Weights of a small image classifier: 2.4M parameters.
Rows from block 4 of a small image classifier, named by matrix and row number. Rows with one number belong to one neuron. Each number is 128 + 24 x the weight over its row's rms, rounded and kept within 0 to 255. All counts start at 0. Numbers have three digits each.
After each neuron's rows are labels from the 100 images, of 14848, where the neuron reaches its highest value: "strongest on" is what is common among them. Only what is clearly more common there than usual is listed. The data: renderings of 100 made-up gadgets, each built of a few solids, in any pose. In brackets: how many of the 100, against the usual share in percent.
# fc1: MLP up (model.blocks.4.mlp.fc1.weight, 768x192), inputs 96-191
# fc2: MLP down (model.blocks.4.mlp.fc2.weight, 192x768, transposed), outputs 96-191

fc1.130:147127111088137109128133127123137056115082137151112147146100090158157133120140135122097142144098168093102143094087130153107138132168138177111119155145145156121138120193167145093123104141119147102135125152111142127120130124087139133119084129156145150099144085152107122123115168121119105108
fc2.130:171157095140124153132142113142080132118155114107131140125102157116103127108108112154108102161103095127160125130161156127126124151130121098124138140113109123165150107060125163139129131120115138151148137112103132122139134118133121099155129086129065124121166150145138156146136127112142127191
strongest on: orange (31 vs 8.3)

fc1.729:141130147147160134109122112146129097141102099109135105169156123146097106140104145105092154142118107094114104088173094126104096132166124133120161090119101149088095150136096100136179150121159105148131157082103160125155171158163174158103125165109102125144115157109092106062130134115159131103
fc2.729:151081170140133107184126154097119144117143186112172111108129138157135100085133135115118133122115120102132122113097152107157120093112089121129161097112106167122099183127128138136138151138125098102125175110091090128105129140115149154107138128094098141138104137128149138157118164124150121100
strongest on: blue (35 vs 7.9)

fc1.319:146084103133138127117172104086129093129137138136171088105125076128131107138130142116145183119137170105120146129140148151147157153095167126104130177141100163153136118125115086109135123112099124172120101130108133109100115137106141103101151149137138121108159173115126080115129091165118152162
fc2.319:133160088169157144127111112152095155126125153111105133133114165117111124112159149100147070132101097146164110124127160158123169195144137075127121154145128119115124117102150098106090173107082144121147125148131115157130130104165117125160139179099137165135141148119150125109129106132110153167
strongest on: green (27 vs 8.4)

fc1.299:129132132146121117142108123176118108143107143112074125158133168148074072153123132128141125163095153125165132125132118134103118124100135144108105117115161157135131151105140098149136086117118131082145141148104105159158091112112130107110116140154135104152108149175082137110126175113147128077
fc2.299:125134123083138144152119119153113158134107128174106151092155138121127126119154104149135139121112157148077102121132127142148150182154113122142115142094094103159143122118120141111091098135123175125082104134121154137137093122183116151130145150113135126124158104062090095159137150180090153124
strongest on: green (33 vs 8.4)

fc1.631:167138118124167149165105152138132131106127122106156159107168128156113141113067124108113125111138146139116123139146128111113162105110117155146111134125146124128152093128149096102090127150151116082137132104158116104131172129129096134124108161080107180101092091123116144144120149153130143080
fc2.631:141121136133157109140110111149087153135092169105113122130105101109128130114141129140145135156095131077116113101172117095141196140138061082118130148155126097101119158125152141118136106137150156103143119132129148143153152165182079164164175113136143111108117136110138121108118144121084144120
strongest on: green (30 vs 8.4)

fc1.317:141127105196134160111146120133144081137109168125129077124104137098132104160126132144123104088147109131107100104174108146125118119184137127091137135136136168137085103085092147130150139100125139112118114127141105115130136130143124137112151109112090124126101180137105137073169159112119169120
fc2.317:061154163154148131137107077144151175118114125110136116135120110115122106161124152120126130129084156141137116170104147144149131144152110088184133129113111101118093121141129099135108165115128134116131137137152153100137146125138137121096166140119143166094111101147158111126120121145131141122
strongest on: grey (26 vs 8.1)

fc1.471:130173146080123171102114131149128165147177107125114112126144178091112123143086138102101146165107109127149116139169093109157109128085126127155140141130104119178169132107078155104142130133155097151167120121180128106104147125142119136075146148162128146170159148131135142109094130142093125089
fc2.471:155135111107138143082093128123051135132124135101108134154136140095071131108116138182122115109105134100140141124151167126122141123121122140114130123137146124155163117090124145147131124093098143107117111130073112147169172116138135135138098097107101090123162140112132136110156134082175080154
strongest on: black (40 vs 8.6)

fc1.647:129113110125161109147084092142115102111126120088180109155118179113069155140138134152102105140114104074126135122189126149115108158139148152113167178120119130139126157123128124119141084129117170115119138131136112108100151136131120151130141104137142154110157150096112112122150157117151120124
fc2.647:107121126089122126144149111168148163115129128170137142149147086136103126162124131118138141118134109137082107171104146162114103098132103142170120082128111128101118156156161117135121111179143121129108139154134156142129131097147147142131124137135126127104130093113112132146090144166127089100
strongest on: blue (31 vs 7.9)

fc1.390:138159148111150137167102128139125120112169186139158098125136139168134108122164151069063148126104121100119147165141136156132127156145137119166162080129144155148089129150118117130126153086114097123093167132153118165136117108133118123134134116084120112160122167171133125074094144108109097090
fc2.390:118085157149088105142130135119137120166111153113099137147099119132121157165155168116150152134169130113146123131165107106070146158142153124126108106137109119125138112137092136098139102163132188115115102130128154126131078137171126116071126133144164111095134132066106138118147180082157132139
strongest on: red (42 vs 8.4)

fc1.709:146148098136137154172121131129122122082125162138148154103107136132144118159111141082098168115141121143128107141094146153162115100079091150110120132121088085131135165125099185133110118153122164193141116138123172171135119118139108134103122147178136145124142151173122114098115121144122139136
fc2.709:158101135117109143095114153107166066168112104130107151149165116140188120149103089121154124128135146154124124095104125165133131131144154150103136105101116127111117140148122145113169126123140084144144102114133150142103182147143178113099152126124120101152107104142083116144132094156115125089
strongest on: blue (27 vs 7.9)

fc1.33:171138132141122105150123110134147158153140152157116152116145144184119119089138132122114116103130151138106155148152114139123078095092137105117131133135106152128130108124088132082124137127141097142146145098088105105093136150145103142105144136132102110129124151153144084101121146179130153137
fc2.33:143142058136143118139125133153127146158131129100154155096100134119133124137158125138109130106143137162146127176131108138107157158156165120113127155121202091146121090129119110112124149114127131129087131103131101095137127099129107128147105160130122134138148176116117121120130088159153109134
strongest on: pink (31 vs 8.4)

fc1.221:096129118142136171123160129094093082131121108105091158164104102118149095126171138151141081140124142134139081135134132131127189095147164135107107157111109134102149159115110104124109104126110131132138166112108138101188177174135091097119144152144120145149133083167171151150174102112159153132
fc2.221:125096152100100146127123145113131153110157172153141116135120151158103154138112134114135132171152124159119154142160120105105149132097147138133125129150180158146164111101088129120092091159153154137132107114097117149130077125101089155118098187134137140135112142064115126126184135076113096184
strongest on: green (29 vs 8.4); red (25 vs 8.4)

fc1.421:083113087118132166141146149124192136167126110113120131118115114118131139121120145095154178125130155102093093129160123097131155128174170148157104135127079111146160136123142142154176146095109160095100105136168138109131103198149134149120092105125133179128108119150110127183159157143099120141
fc2.421:145120123129089124103146131139094107110118154137171121161100142132135122165149098131102118155112077081126141129163137095119071135096102151080152167130117186148151143139100071122115102162164137140131134181103173131137097121112135097170105154131124149099126116091110136120128157091160105127
strongest on: green (27 vs 8.4)

fc1.329:120124114125112156113139103118107125154159151123117139114110150103096102111117091108177137098147136166104130113133164184093120120172114109097155081111148162167123142119108110112110126121104114102137131136149125086142118128113147168147134127172102071136117149125119112080101129136146132106
fc2.329:115101160115063127155160165107145099140129137156127140135120149128140162177137123137097155159160126157138123113131110138148085143107114150134125123125078140124168117139133127158145112174190129134107120150104150096125101134103098072102072164143122138120147094117100118154139151088124125135
strongest on: red (58 vs 8.4)

fc1.248:136086109136093157118137151085140115129135155154171149120158115142142110122116118096145134090116102050105138162157129100101163130164121139112135114141085165143124121128100135117140150106116148116122162152154145159146137150160120154142082102112112137109098105145147131128153141119061162152
fc2.248:144134127119095124132174131107134091143110068122145136119131149157112083130102149163103143112136107180132121141120139153114132168134132148133148090103113166130157113113137131109136120146195115114107138110110106183121130119139125099133114121143145139108174125109133171159169129119163088153
strongest on: teal (26 vs 8.3)

fc1.509:142161134147123107180093118155155139139179150124118094085138149152106137110143112136123147157112120134135152148106121082131092159124147112140126178091144134148141096131115106131094124133170103104121142141197110136107114148109129148136135153147145148182152118104161089122122145172158132137
fc2.509:114121119111105167131126116068131103141131093117122162147121117149117121120133156153109102119117135109128142125116108123080103132156160172151121118164099105124141095160115104151116165098100121106143146138096110105153166116109098088107086133116100118183133113155144165116147110107161111114
strongest on: blue (31 vs 7.9)

fc1.500:130138184106156104134155107150151119089181148133133142096167150141119119137115142067079130128135084096175163156139109122113122143060135125150180128106129157142102073144143122144113132151132139120126147118069146140111119148161126081119165140103113125138096138137142122113106135144147163138
fc2.500:150076122137118121183120135066154089152126154110113122085130121183113109120101127154112111115136127136148065096153102096131120116114111130147149122116131194124154132134124142120166106158149112126128131089115115146148135172125108101119101122150129168143155139123122132122126130139123107151
strongest on: red (34 vs 8.4)

fc1.210:161096108127177135109127138101135133088134114113147113117154144131131106172109098129111166151111100143107124089145144122124143104098084148123129104107108136124095153137109136144137115139119109117126148162138140115137143126165103172113178114124119117165091142142100143096099099139186167129
fc2.210:143090109122163162108134132105123124161112117090160124135110109152106140097186116134128149111163126091124100140112137127131140151110128152107114145153122109109095154169110103136129134111111137146087137136103096136090142166172116155132167151112128162139084165137123147138134102171098101109
strongest on: blue (60 vs 7.9)

fc1.439:171126123100126084170131140111132137116094186107185131061126121159126181102131132074152134119115140147147121139139121139101126128100102150089129145139118121124132125173101156153106129115137155174122160127133100125134160112097100091136154148122107131120087158142111091101100103134124119131
fc2.439:093135118104162176139145141172114131102158142124118102098130138114106113109125112116135110126163159108135092132153126135104212157144133154145094162139124105124102111144137115080075148131133107086175097148145110102120079110138122168123152095096175105149140115089147105136131098159106165161
strongest on: pink (31 vs 8.4)

fc1.17:175138125107143134127109124133164135173151111132170173151108092137127164113108116102135130135142151127109133111128129121135128132139094142155173101128125130110149095162120111168142145107167111128122121125096156171108140128128147116132113139134151096129128108098137124095081119126105156130
fc2.17:154137097133117116116132136098122115136102178157084098104111125161135151118097112144122111150144150147120103072142114104145138164143117130089102174133155151111129129111157148107167106155135137118106111140131147170156132155146123109131101127143173136148162106135112124124116152094086116149
strongest on: orange (39 vs 8.3)

fc1.605:075140148135156125171151108132093118105130150130136122112122153150145138128138103138145071132144151163178138113150151137154092128077132114143121165104135130176087081083128092127120132143113147110153119146128146100146118129103124076094127127131082123120100132089096151121115114180100111170
fc2.605:099103161095114122095121141134116163118107087127140165183140105128154168133113142103121120193131100111139139125109121128173096080111102158153144080113090112073093154186142158141158141163128108149160156123146125124103143118157145145096144113113093102153100110112150132144116124140112147067
strongest on: blue (33 vs 7.9)

fc1.633:148102120156152116105130144130121122134136105103155153160127132126094101086134161126114150122134125127128127125169164173108151124107115122134177166179082132125114163125145151156129140122161137132099107111096190146139151149150145108139160138129093135123132087100161125092112155171096106172
fc2.633:121123091096145145145087143119147146167128125119098126144133121125094124107105122109145143115116122125131065106062147153154124168139122145144122112116070111115111150159120150095127127109103122142150092159126076130057131112140113143143145179134111134119169156124152124111143103173075119127
strongest on: teal (35 vs 8.3)

fc1.721:163143123116094104132065114153101126102134116164180139138174144125165166142137112159132119139125123149082099118141139147135119119147115134157163117156133149108113133129113126151119110120127072172142105114142174132156163115134147100105108104108146149147167100110115115127126169150137160082
fc2.721:156118144120120163123132157126153137144122129168114141099163133131147142116124109129155153099143140179115122145104126133116143108098155135087116135091120121149109107127083167132140097130134102169132115129167121107079158124120130168104139137096160102119121114130101088169123130104111123110
strongest on: white (41 vs 8.6)

fc1.468:177125181141125105108128122085122147103130154118142146151162101147120149105126118141123077137150127118107150094121107114113130116091180115101116161070113104153096132140106136119099123121101129165094160140120162135128123143152128133122154153124170130165126115109154140149138141146096145113
fc2.468:110107162109128119108142109145117169151138121171121108104127137130150126171142093141110128114100138109108142120156136106118098109111153152151091144118084129139119102164098121100119119158155159095112142144167174106141111158151155101078132136102129092107100119089099057124168110135148108108
strongest on: yellow (28 vs 8.6)

fc1.453:130186096124143115125111094147184110127165127149136080131127134132069102133094140112134205097121132135099159127122142121079130132116129151141078125115146160117167111142123109104098098133179104117142153130159133110139153116094139132133117104133124136111145157152127129134138132130088134101
fc2.453:106085149132112143118152180111151126118067116104104122116140142100149121141167169100127159156171159137158130100128109133111142160145110120148110123178148082095150139113121172110155171124084104125113136102116142157105095132162126103114140161140158144111124107104118147148117152159127061164
strongest on: teal (34 vs 8.3)

fc1.42:122173129111165117134125131164100105171127128151113104133150149117121066136110156122126168139127117167139096119175137130140119136087148152180114154111082202147126129094140116102117140081117108106129110151153118127181130158101152122122116110117157121113090119153119118121138167170098115110
fc2.42:097116128144138125123091127157116180104150121108128120127150144134154186119121132136134091144139133074109144116147156115140130136130069097109147119153123115137158123102129140134107135165112155152092131126121157127116121143150129143135162165111103133176120123108108113148148143104157139151
strongest on: teal (27 vs 8.3)

fc1.310:145138102133151128158130106095143131135116158166123102114122116102113099180120154156122115108157101135137158118124139141132120117113120114131116154112144130139145111139123110125107123142096148156124138124129165154114155140109121133106143126135152092122166135107147126095119128123159127193
fc2.310:141182114131105145142157126145132166141130146142103155145099161140089106124135113096111126149108117133117123166159124113124120129152078106115161138129130120116156097131116054079094107136162127143135147115103138130170119095134113120170097142127125180123128138135157165129137129144129178145
strongest on: purple (26 vs 8)

fc1.612:155107139144118147127135116158173158139117185151116103152106124144126133129140140124120135105111129111138149115134098095083150103162139125127116116089140157123120123159159166179174123115136151116112151107139139111100119132110088128159126094086136117170148157138126148106177092151100118124
fc2.612:073127156151133136096095142127110113102118130133118088141151138114146148153109120165160069122141162120106134150148142100146159107127135152115073170166143164130147157120132102058083075147153162101132070164132157132119107141115141137153133155128145113162109094112116096130156120082145137163
strongest on: red (28 vs 8.4)

fc1.748:158137111165136102184101162157156117067151115132122144158147091164109104157099146090123124140146125099147144124169128126156155145092117118089180146178148136117137125106113118116141114129133087140137187130168124162127109098142116096139109102105117160128123161150141140148116132131123162120
fc2.748:132157142100099129132161122075104103162130131143109128136084128125117126153137124121073149151129135091117146075158113115081079138157133137148145147092071130109169081104148105148154139152153131094070148118111139112180141132134151075104080100114113163138118128101106136130160151128156140130
strongest on: black (28 vs 8.6)

fc1.140:194169127124110161171084114100151092136135080150159114139127138138119128130175147137158130142135139071109122164130075117092117105108125082123135147112115138132150140134108134146112062094133117102134109156153128153144112156138125120096082105157137102178154106144107150103133163127128161098
fc2.140:106156126068147143118140090128122128139171088155144130077165170136112108119110139134143140126164113135143076152116134125129129125120120143180163112132110153151123148132162103140115090140143097100104106144145109126132127120132112146144166082111114102148123129154151129116110104158078142120
strongest on: purple (30 vs 8)

fc1.595:116130152146132190140158173146125108141134171112128148111104168133147127084122083125125119091131083146162068134122125112188139079122099113107082144146105126117106173136106168116130133130105125134150126136130142127159120156144137165136104112089093096128109124132159141102119120122118158158
fc2.595:161122133138119125131123131118134082162118079145160133170133145125130101150137124128073133092090118101161154121138119156122101128131127132101157068106076122103126147151142147131152105126162119156137143126145154136113149099132171092121121105089105125113137119132109142132147148130169069083
strongest on: yellow (25 vs 8.6)

fc1.720:142135080116157145126181150141127124119143098116120135135110143100126154119135099141116133086089143111107115180154146117168139119154133136117114165156166090129104155097148149133116102084091145138119103140124199096125113118111155117151084119151104137144087119179119136136152122100133164100
fc2.720:129121130132144101133112114137127120161092142111137145118095121111131143143171133139114151134115089130106128174145122169119169149152140116098127165132119113109119153150136132041105099132133171117124126137131156093127132114159121153174134111158114160106145127102123147141102105136092069121
strongest on: teal (70 vs 8.3)

fc1.449:140108136130103149129138097187093113128146174139116148110131126135149113171133084095131138140098142142088125150148148140110160135126083104132149108129108178101108146130064120150134142117107132121138125155144149131160112125123129134185119136123116094158101114117130116131121071106124142090
fc2.449:162125139112118115122140137091116094183096118148136151148098108088129163140109133133107118119175116116106139125099153165132104123130119166138142097108129116141154151131152148092139137118119120151125122102115143160139185141091179111106097124173077159130119096129115143157119153126157098083
strongest on: blue (32 vs 7.9)

fc1.222:111132162159169169155129111142120088106121163126139155145126113102098135148149127123101137094127140142142156145114140130163099086126157127130113153108136139147111127136144155108110097160112123123096121137113129079138142103037084124147154170134082122089144133130170144179123122092127109172
fc2.222:143121109173117142141132142078134121147142096122135089114136131140109100124106095145093127114137113133155115126117132120130112125138150121139125124116171154112139163072158114142142120120164096146146105067147095132102132138136137105160110115121136187141143177145146156135163096146107143130
strongest on: black (29 vs 8.6)

fc1.437:160169115112151161121112106121148133131130116144125160153141155113154092106144116119145159156114163118129077142108156123162154116130107121132085159165161147134131111126119106112109089116133119110120123128133146132153086127142103090122083137113144119099114091155147133165139122114110176093
fc2.437:103140134103157126162138100169143152134113101123138162092144143116129112123160149091150131119125138147124085130092140144102163113100126176170113057121131112087116087125114131169102157152111129111188141102088115161144133125151110156103163127107135130122103101126135132114089131162158154134
strongest on: green (38 vs 8.4)

fc1.358:176138116138131144124094144154142112153104112150185137112112158135181169089122101122105129131068133079149139123131141145138119097184125156116132134106113095096124125133117132187156144118146169147129132121118159106116133099123134123121101107099157109129144119133139094118106141128152186090
fc2.358:141140105124124099103115100142138148144134138169085124074127115167131100096104111148140127160114150099096096101122130092125118168154139132105076121129087142151102112103151109129139140123108150114096110110113118094156149134135137149126152126158138097117170139127092087115133140141116113125
strongest on: orange (29 vs 8.3)

fc1.560:111101130118136140140175150137151104168131122129131126088065123162154133089136140138125129150143118078116089126125123113143135115120114138146107096103138101123127138134156132118122126122169142114109144163129168141118130166110142087117132122140125118142121143112139155091188158150129094141
fc2.560:103177136139124112116105098173114133097165137133120137151170119107127115140101111127124078106138129129138081155138150121145128106088105178122183124161107131132112103152123103149087114162130138100164122160123144110158132108130129135123145067133113127080149095143154132121118148139171154147
strongest on: yellow (27 vs 8.6)

fc1.335:180143126140112123129147164115115135107140128104177125116125121135117131142103124139127103076143108161156136136185146128180113100114110113159134099142168083176141139088129093132133172135120103124109140125126117129114178108096135142154130128108075113140126147096130130141149080120196181140
fc2.335:120116166153130088065122152096117099097133112129074110143098133136111128151143126136122108143134140093129114109166136113120099113115145133065102140150114135129124103103182118114160107174123141099144108142121122136171128124136138115090147066152116072130133127122112119066169158125126099139
strongest on: black (25 vs 8.6)

fc1.743:165158089171126135137117156117125127160118111126184164114139140142126088108127123094080114095100139123105095152137122151099124185115110146100116121175089115144138117088089143149131110077132156194109148109127121104148128147140090127150149154145121092152110149171165105079096160145123121056
fc2.743:098083067128104156115134121108193124175118149096132114148120134141147097136186164151174154166094136128157123174110115133084131166138168105132098107159165132101107144154104113140126117116099117131088122120110108112099099122164134139097150125132150118093120165135124114124127109144153112121
strongest on: red (40 vs 8.4)

fc1.691:139119103125114129135140169127155162145153103141138105154159083157110160104070074127140101076162105140106166112127124130147115131129116111161125148119129120113144082141123141162150123105184104170086159108135186126130132181152120129130116120148136130149134164136119111135121142136111135128
fc2.691:080127170132126102107196146108131101131108140167079081093103158113188168167133117117136128105174145151145161091117117116117119113161167104139133149089151105104115106136121113129167151184118135110135111113157159122139140134146158086072125156135161160140111089122111113137147101091133115126
strongest on: orange (31 vs 8.3)

fc1.404:167175064141132133147105117117098140107123114104160125138160161153104139110135124113115114087162133115144089118110105127143124119092103142110090151132152100125144142129113134130068128116116143178165149111130120179133115110130123145116133119168157130124134142115101096064118152149107130098
fc2.404:095084166105074162102124153101146094116120129151124137120138136152188122133120141120131157118142116158144147134098099136116130148137129121174143134131120132122158135148124143130122140113166092130091130130163157147080134126128109135101119148081137117198142082149135153181171083106110134114
strongest on: red (47 vs 8.4)

fc1.582:147167151113131117137142117095124156108127118151088135115139143110145143127143117150153141101134143100122122168071124124128098158111157171156171126130162125110140126146137113151139151075064110146138131107122104143114156111090115088107083117125106146123133133144129148199150144099178148069
fc2.582:098109095136127140097145137143128119120124114129128155159153116121128143128135133149099108125145106150159125141078118131107091133145145129126143084096085095123090164156139167121127138151122116137142155150168118127103114105153112144163160067155116130141163138168151192103067097123116118081
strongest on: brown (41 vs 8.2); orange (37 vs 8.3)

fc1.424:106145126092122136183148165161149156102121113146118090110119149129133138117112121106145131139104166126139140146113127147150133163132154128135134129079136151161115130133146137116144106107163131167128138068123111130133082142075145139149118165142123161112128130190136172164149131078078089102
fc2.424:152111117124115106114134161131133112174118103128130163106118077153131127149119141151122136134128112123142134118121114110108079166154098148132166133133075097101101144161081111137151147121120159165104157145144159123112183122067137145106123148153112108110116138146118128143129128070123118102
strongest on: orange (32 vs 8.3)

fc1.391:116143112125161122155154145101127126117163158157115109081113096105165116142092101069148155116133123097100115134151175110116132141174086115126105126173131118111111149121144109140139200117157112108123123165131155088122123181143128134102108114074090115166114116120090108138130131113116136121
fc2.391:123081127109124120129142167113120100132137115140150153127117192175099144128179128142115154113144148161091119147128161162089161142138152148098104162125109132122187121146145125122074117129140126138094141129105131118118101099155067149176091113107163107133168115090123145170140145172086105115
strongest on: teal (49 vs 8.3)

fc1.564:155112138124142131122131133094093084088136089138108131119120136111110147124148158159117081097119172127120135147117167122131104142161185112107138155110165156167104114133137146110099122097076132113133118133146146142119170137121124187150142131156076127110127104126124115083139150156129120155
fc2.564:116127142085125143164119096143094143101113079117129138139145126112118115136105135177126167136098098138148100177132113121110154128142101161175163119136121124126119170146108139138113092155169100111117142113140110139130117110121089170136163096080130100114173127136174146157141107084142115149
strongest on: purple (35 vs 8)

fc1.443:156100116120105131109121176112121139114110126145153177163138130153116086115143094114155142137150103110082101132138121149135126122136084107102138133177113164137101161113111140145167174107125086133113175107111149140153137153153152104130134162107074125106097125120109130093063131157144141111
fc2.443:120083127125115140094118158112157062149100125127156125137105103126160149123155117086146159125109120132136130093072159164119126156119154143101122112099129148106146153146125176105174184092104105152149106123139121152076150122117146109138105151138134118151130122120144148109145122126133077161
strongest on: blue (52 vs 7.9)

fc1.378:111110109173133138095154076139133145100095190129149168145129134188142128144140103152121107107139138160121132128110109140107152144139108152128110128122120168098105115138174120130095143153109140143133163123109141132141147113101156140143099130174139120164159128127098111101120076083139112161
fc2.378:146103104150112147139166158098113107136150134094137093151079144124102128120124130135106113175120115070154131115179137119162113106109124112123132171156130111146176140095128147114130151093136157153140108148104127147151118143161128076126104112132125127128093139096112160122154141117173151144
strongest on: black (26 vs 8.6)

fc1.260:151113114094149121135152154155097119112141129146090148122086112136108097152115144134092121136141118110141120105156097157129152120138087152115176133125119133124137120187130124145127129160147100075101128164132097139122142097133110156106139092075161124113173084110110107115125118133156125065
fc2.260:128131119123173142110135123115123140162155100074115119134119135141101132087126160136124140165140116088168156113128157098158143154135125111163120153196126111105177176107166124102120160097101154101142137139086106127126123139133135115143108153134100131152133156139163135122125132105130111184
strongest on: green (27 vs 8.4)

fc1.692:122130116118178132134137149149153130116144133079125101123111111123105130085120125150158084122115091113134108177115166140148141152117134150109124104115144159147129166112149097101124154119068102086129127138099096126125140158093130150108115145135052115138080147154139118136158129102180132139
fc2.692:101108167114136146116161104139115135090110139149113109114183113130167131140096111166127129116159172172124133107114129137104152093169128119124098106114145157119123130080143155126157092159177120079128113107130131139131117120173139129063135110097151136127161087094105120156098145121117135150
strongest on: white (32 vs 8.6)

fc1.45:138154161124147147120174146147142111154134139143146100098138131085114122102137145087119155178111147131132135122087145131121116146131129111155093174141100102114115134123114150142136152096128106155118152090098127164126143175130128134129126120165149116157168081188169131142084117088126106138
fc2.45:118109141151138120113121113152092143096152128114134150179176115104119152111124121164137092111125103129134123146106165115104116140124084130153148080120081123141101154127148131148133146140144132114133148099161133162116164134154123138123145112131075161143129131133147169112080125121138106115
strongest on: brown (36 vs 8.2)

fc1.61:109113141084117129128135091130181144150118159136089136120098118158121068147124134118168125110143141104100151137126106124096173139186106155113104087119150154133127113159137126150148154115128143122091129065115130142148135138115125104150131169113070157148116140154117158146136092139125121137
fc2.61:131160130108105111061100176131099142089132150173118117160156162130132125139118116126112144142147158115094166132146142157129090084125138134114118124114143135167165124096120119100117090111122124127111116142122154126141120104075148104114086160132125076134131099125084127162139145108161096102
strongest on: red (27 vs 8.4)

fc1.753:169150094150123168115154144142099060106094166121149149123104131096192150116161141095159114117106119149157114135146106158148175122150088093109070123140190169098136149135111080119094132113150135149138136161110138118120117115110114072120111164147136107130134101122156144143143145101142140123
fc2.753:105119131104116130116123157113126148074159099187128107096178192152149137114126128088135132151132153142124116105147114128185117124105130149115169114132120121136139144115084157142107117160126079145157116117106132147128106132123113138137154173115146132143088116136118131119141139161116172135
strongest on: green (28 vs 8.4)

fc1.432:150116164143129125101061144129102089047099116149148110089109161141156162129122087124124117116112180128152123110142098132139132111173114123127124155126151149121135119177167137128129154118128128124124107097090131109135151157101108130128116134098140107101109083117114139172183116137152143147
fc2.432:143132127101145129167119132092122159162168136152119119087169131085118128090095122111116140133152118130087131102103187133102162126130115108165102099169123110152159143068182120135137139101121093114103116126116124109094131116107110150135114120124090162162127142149134092105102123182126102153
strongest on: teal (46 vs 8.3); green (35 vs 8.4)

fc1.333:117139125139083171138099143160133146140140145138131155110137111141158074119104134121157150131109098129126149149136138124120141124121122114120147136109137164157157127106103127128110123154133107137143105136116118128128111113126133097113095124063103143167155129156161171160128143083120170170
fc2.333:138173152138150087109119135117120095101074082158143093109080132161190149131109109170102126098148169165126104138139136120102150110145134122117096169146145137102091118118112108112111099090129172169166145140155161116117124148134139141092158129126187125093124097116114118142122140092117151155
strongest on: yellow (25 vs 8.6)

fc1.747:181144116152148207100108128139122138143128115117147122127127138144136124072163083128134093150092112116106106120129157128118118124074117148098104114103102091126122150104119113123111139124163109160108114108148127147117150123115102119142131120106124146131084147153140129154138132097168122092
fc2.747:119111139124180122165151120121153131089110132134101103079136113108175097101131134141166135124132147129122111087109150153111170141149167068125099114120136137120102123083169126164169147139110106119127120121153124078127103144155161142129140106130155150145141119153127076110119125157127112167
strongest on: grey (29 vs 8.1); white (28 vs 8.6)

fc1.305:190154164141140136119097120103152145126193142152125102144121106134108110132117135128118114139161133094111129129106095123117151142107144115145110153117204124156104163152143116100122113101126120142111142119120121137156137108106121104154123084112144148161161100131136150127118128138100092107
fc2.305:062136154155110155083163114133157142145114096134074148124091153100160126170124133101155141116174173181136121143121113127122146108151166121120125155145153085094100095149111111137104118128121145097115147137125172118140115118155123126123141140098150140112121094139119105151129120120136137145
strongest on: orange (33 vs 8.3)

fc1.626:159137108135136117100155124132115107148189127148142163129104145159109153110119062163159072102121123141095158125199107086166103111147133138154109160110118119125129138114112094115092151098102158128123126111098160168173154144096096135151119145142117107150126122145116140111185132128155134127
fc2.626:134132157133136065101170158126140099111105144155145086101146133142204105140137112117122146138110171119101158132119138134159119138130161113092142134108143125118092129127118146103144162156126127139139140157144169120152133146140158123058160134115153157141076092117119095160107147078123123141
strongest on: yellow (25 vs 8.6)

fc1.290:163116144152136097149146095114093069113106141157110114113097121128138113150138111124133149116140184141129136103144059115106179141146113125132100127107141134120114125148164162203106121145124167108158124139124124107106104141137113127133123124077174131137138141085107216159147141159112149117
fc2.290:124093134141140166113153132113107140105193130098120100108142153101117117108133113122128114103146140107111143103113202130134162109109157161123100114127108130127130160083124095143114145101092119128122105143104124180110118142169139143162126127089116114161110113110130122100147114140187128143
strongest on: red (35 vs 8.4)